python train.py --image_size=40 --tokenizer="word" --encoder_norm="batchnorm" --decoder_mlp_ratio=2 --decoder_head_dim=32 --decoder_inner_norm=false --max_steps=7200
Rows from block 7 of the image encoder of a small image captioner, named by matrix and row number. Rows with one number belong to one channel. Each number is 200 + 30 x the weight over its row's rms, rounded and kept within 0 to 999. All counts start at 0.
After each channel's rows are labels from the 100 images, of 14976, where the channel reaches its highest value: "peak on" is the class under the peak. Only what is clearly more common there than usual is listed. The data: drawings of small networks of dots and links.
# convs1: grouped (8 groups) 3x3 conv (encoder.blocks.7.convs.1.weight, 96x12x3x3), inputs within the group 0-11, a 3x3 kernel for each
# convs2: expand pointwise conv (encoder.blocks.7.convs.2.weight, 192x96x1x1, transposed), outputs 0-191

convs1.39,219,213,196,212,163,205,240,186,203,151,195,202,141,205,216,196,219,229,201,202,200,228,181,221,212,207,220,222,206,168,221,220,188,203,194,160,121,174,189,150,212,220,207,224,255,246,200,146,223,171,140,223,152,144,224,203,139,228,182,189,207,183,196,203,227,217,201,211,215,165,197,201,207,219,230,198,199,225,192,192,207,212,195,200,210,182,179,220,186,169,133,201,245,103,204,275,136,230,280,211,173,172,213,170,178,206,188,180
convs2.39,155,167,145,153,226,187,218,189,169,155,233,164,236,163,187,167,165,234,163,206,247,246,188,221,188,200,238,201,217,158,208,248,183,197,173,196,239,212,196,226,247,186,221,201,162,221,222,171,154,175,193,226,203,190,183,225,145,195,163,200,245,200,219,175,135,200,235,230,199,234,171,199,181,212,225,187,193,235,189,200,230,224,198,132,145,244,168,246,213,173,187,173,194,174,143,195,222,145,142,192,204,224,170,190,167,199,190,224,163,204,263,173,191,202,193,221,220,171,123,175,237,194,178,194,176,221,190,155,207,240,197,185,205,187,183,148,136,226,222,211,223,177,181,178,185,227,139,179,153,192,195,225,172,156,199,213,161,251,125,174,211,205,197,163,158,190,156,223,208,215,177,232,204,189,194,184,232,179,226,177,230,193,249,162,239,183,238,148,180,201,175,200
peak on: link

convs1.56,210,242,202,206,321,223,209,225,227,203,229,216,208,289,218,213,224,196,215,221,198,213,216,217,206,199,190,172,202,203,183,256,215,224,203,197,181,210,193,237,271,231,212,225,226,230,226,230,229,227,236,244,227,215,206,220,196,227,202,206,200,220,198,210,222,218,220,287,209,223,205,200,203,231,173,215,250,196,186,197,186,205,229,226,211,286,205,202,190,208,156,176,167,191,241,220,188,216,156,239,226,241,240,230,237,232,239,229
convs2.56,197,175,229,246,237,194,140,252,142,202,161,225,209,225,198,202,215,160,234,242,265,217,259,230,155,206,192,262,198,228,247,232,239,225,175,180,191,222,229,186,222,218,132,243,223,208,186,198,220,229,214,162,180,163,147,146,195,198,169,183,191,232,195,196,212,270,168,217,211,175,218,253,207,179,186,207,143,232,240,201,206,207,243,178,201,191,184,191,197,218,165,213,170,186,199,198,185,212,221,237,254,192,147,203,204,223,181,205,193,251,250,190,211,218,228,231,163,190,203,190,196,146,198,236,196,209,196,211,196,181,183,214,187,202,187,241,211,245,136,220,179,191,213,263,202,182,191,208,193,184,168,184,222,194,219,192,185,217,180,247,188,196,187,216,219,233,247,190,208,208,273,208,160,228,143,172,229,209,222,165,153,203,192,252,209,186,173,222,317,185,234,204
peak on: link

convs1.10,173,186,240,207,227,237,234,234,218,161,140,169,214,239,222,206,217,236,172,214,190,208,278,199,200,199,182,214,240,235,217,257,194,213,210,177,241,218,286,223,170,181,275,202,214,224,216,193,198,220,245,196,233,205,218,160,211,172,269,196,208,207,218,196,236,170,236,251,185,184,204,179,227,241,285,231,171,194,268,214,203,155,221,207,195,200,216,208,233,238,191,197,194,186,225,190,189,182,163,221,200,206,194,201,178,168,165,170
convs2.10,154,157,189,213,194,178,141,229,213,177,196,197,188,246,189,242,215,186,188,186,211,230,158,218,185,183,218,203,170,164,209,195,200,191,239,134,180,152,181,216,161,185,241,204,184,240,167,237,214,178,171,189,191,149,176,170,190,211,188,155,176,168,157,148,201,194,227,216,210,203,260,225,196,180,207,223,213,215,230,144,216,204,202,194,267,169,190,168,237,229,135,216,212,209,238,130,236,228,184,224,220,204,200,156,274,162,201,197,168,237,249,187,240,217,218,194,211,153,183,173,217,180,192,269,211,235,210,182,158,192,184,218,174,128,227,177,190,221,206,202,178,236,197,196,187,172,244,239,235,231,240,170,252,203,210,193,202,182,227,176,210,276,152,205,182,175,191,230,226,188,237,211,218,260,187,165,225,196,185,120,191,218,154,226,184,202,165,156,214,217,189,153
peak on: dot

convs1.11,180,196,229,199,227,230,210,226,233,195,187,188,188,175,234,210,186,240,211,200,214,198,233,197,177,194,181,210,201,204,216,249,199,183,220,203,197,173,229,217,218,192,226,198,215,201,185,226,186,184,249,188,231,195,183,170,189,156,268,179,155,177,185,195,193,150,190,209,184,177,226,229,221,206,224,232,213,214,230,217,226,198,216,200,217,182,203,223,227,219,163,173,142,177,225,187,168,182,167,154,151,106,157,196,128,95,127,126
convs2.11,180,183,209,247,172,185,129,218,161,199,182,211,224,241,160,191,261,160,178,216,189,224,222,199,179,195,231,206,157,175,238,220,223,241,209,178,180,171,208,210,192,192,205,238,220,210,205,171,202,211,203,212,174,178,182,203,211,200,226,169,185,194,120,167,228,225,172,175,241,202,218,228,208,186,187,215,188,183,235,175,206,214,227,195,259,181,209,164,209,288,170,226,192,225,242,157,158,238,216,254,218,181,197,188,228,186,175,161,166,211,263,203,203,157,191,183,172,208,217,186,195,179,243,265,197,258,246,214,161,125,173,217,165,138,200,225,239,217,165,194,176,229,189,246,191,184,211,207,191,196,213,151,294,224,178,225,174,189,199,212,195,254,171,197,215,180,208,200,228,194,244,202,185,262,180,166,210,214,211,121,148,199,158,238,202,221,139,205,208,192,234,189
peak on: dot

convs1.31,249,184,182,217,148,166,206,166,179,221,212,176,210,202,146,176,145,143,213,194,144,206,220,161,174,154,153,212,228,241,190,203,207,201,188,152,155,186,181,184,203,213,188,199,199,263,247,228,219,229,220,199,186,191,227,227,194,214,207,157,165,148,123,139,184,203,187,224,224,197,215,212,229,241,189,227,234,181,186,194,142,154,189,187,162,214,227,229,213,215,144,169,171,169,219,220,160,208,239,231,212,189,235,214,167,184,175,154
convs2.31,186,165,220,202,231,241,178,255,155,207,188,221,219,225,171,215,215,190,218,190,187,286,247,270,189,226,223,191,201,220,218,230,176,183,177,143,181,217,229,195,265,201,177,240,196,163,187,195,173,219,217,176,157,220,191,186,210,263,146,184,221,208,206,156,222,234,179,216,256,201,186,209,178,163,208,210,176,226,241,224,162,194,194,166,223,237,224,212,188,217,233,230,129,199,231,189,227,186,180,230,218,178,215,214,207,161,195,176,208,224,247,140,200,190,197,204,218,180,197,124,189,223,156,218,207,213,159,182,202,162,232,202,220,194,223,238,222,232,177,208,170,201,233,228,193,232,203,178,194,168,168,197,243,205,176,252,190,201,228,259,264,184,217,197,269,159,230,152,236,249,179,203,188,216,234,227,250,196,237,150,221,158,212,186,251,188,180,182,235,151,262,229
peak on: dot

convs1.15,205,195,207,232,210,187,221,216,208,258,239,244,196,177,208,194,171,162,221,223,206,217,150,176,227,186,177,205,208,193,188,222,188,145,176,182,249,192,174,235,207,178,182,174,167,127,150,167,197,209,211,253,260,227,135,146,184,181,194,211,209,234,233,238,230,224,211,210,191,161,170,210,227,206,214,196,205,199,131,173,150,185,193,165,207,212,210,176,190,179,222,239,213,208,224,179,110,108,175,192,193,203,178,199,235,170,190,197
convs2.15,127,153,111,149,222,190,223,177,243,159,237,156,209,151,203,191,173,222,175,181,209,200,175,236,222,223,248,201,239,163,152,224,174,186,206,165,244,184,132,215,177,188,211,198,158,217,212,220,181,167,162,233,192,207,202,213,135,228,188,204,249,221,230,205,164,186,239,183,200,193,202,201,187,213,215,190,207,162,211,200,227,227,170,152,170,200,235,213,194,190,171,164,186,159,187,189,221,163,127,176,160,247,163,191,179,168,175,210,191,197,219,169,187,206,218,233,226,151,151,181,238,205,155,196,194,238,180,136,251,218,198,187,170,168,207,167,158,224,245,189,190,194,166,164,208,156,162,227,184,168,172,210,186,157,191,221,176,243,142,172,247,181,192,144,155,183,146,241,203,211,191,232,205,186,206,199,208,209,201,196,264,199,205,192,201,201,218,141,184,187,148,209
peak on: link

convs1.76,191,203,200,203,174,184,236,203,158,170,142,167,170,219,228,149,213,257,175,173,174,194,178,175,235,228,214,184,168,145,208,221,222,167,208,182,155,191,202,208,157,225,200,186,164,137,181,164,161,178,194,151,239,235,188,215,230,212,218,212,222,234,244,215,168,180,149,175,204,150,229,223,169,186,156,178,216,156,161,186,147,207,222,198,219,168,227,214,212,196,203,147,137,194,183,215,146,225,224,212,164,147,158,172,175,153,200,190
convs2.76,265,200,220,251,175,190,192,134,178,209,195,186,233,195,248,165,206,215,201,229,210,194,243,180,215,159,183,179,244,194,235,169,238,189,134,237,193,185,252,232,222,149,210,188,202,195,213,202,230,233,169,225,268,198,195,208,217,154,232,141,218,205,192,214,203,196,219,182,175,188,216,129,247,242,160,235,185,257,162,184,201,151,203,270,201,188,216,208,217,189,209,207,224,202,186,184,235,223,218,152,214,187,165,131,170,252,217,194,168,186,217,204,225,176,232,210,238,203,223,172,204,167,211,150,195,156,193,259,224,179,211,134,207,224,166,232,223,222,157,152,177,194,195,199,244,231,188,180,204,243,211,227,240,225,202,231,206,221,204,182,215,188,229,204,248,174,200,188,210,162,223,159,206,190,191,145,201,152,125,266,162,215,212,168,212,222,254,221,198,211,178,183
peak on: link

convs1.48,209,202,185,193,296,190,158,187,178,207,212,187,208,272,191,173,184,186,188,187,217,197,162,187,187,182,182,180,180,187,183,275,202,182,170,153,176,168,162,198,288,187,179,184,194,194,166,187,189,140,170,201,174,169,207,190,240,216,152,210,227,227,228,187,209,179,197,285,194,169,182,195,193,181,170,149,190,186,157,140,146,181,186,177,186,256,158,169,169,150,219,193,212,183,164,189,172,207,182,190,175,219,184,157,201,199,188,201
convs2.48,188,254,201,214,215,187,205,219,198,241,176,219,153,213,155,251,226,197,226,177,171,203,231,190,210,167,219,162,166,202,236,200,196,221,202,175,161,234,222,148,234,234,161,233,241,180,166,162,178,214,226,105,207,150,223,180,252,233,225,237,141,185,152,171,236,197,179,161,195,237,186,175,175,157,206,221,234,239,215,199,164,213,147,200,218,231,177,178,189,215,172,231,212,180,246,218,130,227,236,250,177,148,247,246,206,179,158,205,212,175,187,209,245,188,220,199,173,240,256,188,171,162,227,192,241,201,169,183,200,185,217,235,209,206,232,207,210,210,176,211,166,185,228,248,201,220,188,165,213,225,260,212,199,238,258,209,249,184,234,249,156,209,223,209,242,157,244,186,178,177,179,141,198,225,174,185,201,194,183,191,218,212,177,246,174,184,225,217,220,178,176,154
peak on: link

convs1.86,242,200,142,218,184,171,236,223,208,146,174,212,188,187,162,223,216,175,210,221,197,211,209,233,194,179,215,168,126,107,211,188,127,198,191,182,174,167,175,206,195,142,234,198,180,165,196,221,173,168,190,227,213,212,204,215,219,179,212,256,134,175,243,169,174,224,174,174,164,239,231,187,193,179,163,211,214,195,229,196,214,146,174,207,204,202,153,253,250,169,192,245,230,161,173,221,188,195,230,196,207,210,234,187,176,259,204,197
convs2.86,225,184,247,199,182,260,166,232,166,203,203,245,186,261,236,187,245,188,190,196,213,228,232,187,166,157,158,182,175,202,183,266,224,225,168,204,128,252,190,197,224,205,188,254,233,173,166,208,200,219,260,153,188,216,164,135,208,192,205,222,187,208,167,208,241,232,163,198,272,206,249,206,215,187,224,188,181,224,235,256,181,191,271,210,216,178,125,183,163,225,204,237,193,204,203,153,213,195,206,232,218,157,188,225,175,247,226,158,191,244,207,203,197,159,219,180,211,219,212,208,181,202,212,195,148,217,196,238,205,163,226,211,201,205,248,214,207,205,160,250,184,185,246,256,192,172,222,219,217,164,194,136,208,212,182,250,197,181,207,230,194,144,135,202,215,201,216,175,160,236,206,185,190,212,149,192,187,203,233,221,143,217,190,197,219,206,155,227,194,193,238,147
peak on: link

convs1.46,169,178,128,179,201,147,177,166,166,224,204,220,201,165,203,227,224,203,178,165,163,155,208,188,178,182,171,198,168,155,149,159,118,138,141,167,212,219,239,212,176,205,194,220,198,236,225,173,247,239,215,191,186,197,162,148,138,144,181,179,164,160,126,160,199,171,173,221,187,183,203,175,198,215,167,208,193,173,183,188,221,233,213,222,201,207,201,203,210,214,225,228,221,223,198,199,209,218,203,241,191,180,217,198,175,197,146,156
convs2.46,160,182,188,212,241,165,198,210,171,202,259,200,266,172,192,188,216,213,267,191,227,259,141,225,226,183,205,199,174,186,182,232,218,199,189,178,199,203,175,205,157,146,197,222,154,230,197,183,211,252,252,228,169,183,183,185,160,167,136,208,228,210,203,211,209,196,110,244,215,238,244,201,205,147,172,233,139,224,196,180,191,166,207,200,233,183,203,220,219,214,216,220,199,211,223,182,198,183,143,188,206,182,221,138,223,162,179,177,207,209,231,155,225,204,215,161,160,178,171,145,212,168,172,212,180,188,155,184,168,193,232,172,154,126,170,286,202,193,199,138,216,179,213,207,165,195,170,240,179,176,220,144,201,208,187,190,195,189,164,209,261,156,210,227,192,216,200,214,196,208,209,190,231,210,222,158,211,200,193,236,179,159,169,206,214,223,172,139,201,156,252,223
peak on: link

convs1.37,156,220,254,130,189,222,152,148,180,189,179,196,196,201,185,204,230,226,182,214,214,186,216,198,194,205,190,183,214,232,151,181,193,174,122,158,228,232,180,205,241,188,183,226,188,136,186,207,154,186,243,147,233,243,178,230,249,156,183,219,178,140,166,203,219,219,208,247,218,225,205,193,204,192,190,214,242,213,225,227,182,218,178,133,223,161,166,229,237,207,246,243,223,201,200,197,181,190,188,178,197,242,128,194,216,169,195,228
convs2.37,181,132,160,175,224,246,210,215,158,149,149,172,217,193,191,170,196,194,193,227,258,193,214,245,186,193,221,251,218,154,213,249,185,177,187,258,195,228,163,216,226,251,213,233,204,176,132,195,181,181,222,187,200,137,97,183,153,200,166,193,228,234,206,204,168,210,213,193,199,217,209,232,217,197,201,183,200,242,222,179,214,228,211,193,172,206,184,205,185,210,191,232,217,143,178,174,260,171,200,206,208,240,187,189,209,178,224,212,162,239,202,187,198,215,238,262,230,164,149,213,230,181,141,199,217,193,223,218,241,193,176,241,214,245,205,203,185,239,212,270,208,187,208,225,251,153,197,195,201,249,175,223,228,168,230,208,200,234,188,161,259,193,171,172,218,183,157,194,237,200,203,205,191,261,154,222,249,226,212,209,216,214,219,247,210,200,207,181,246,186,194,279
peak on: link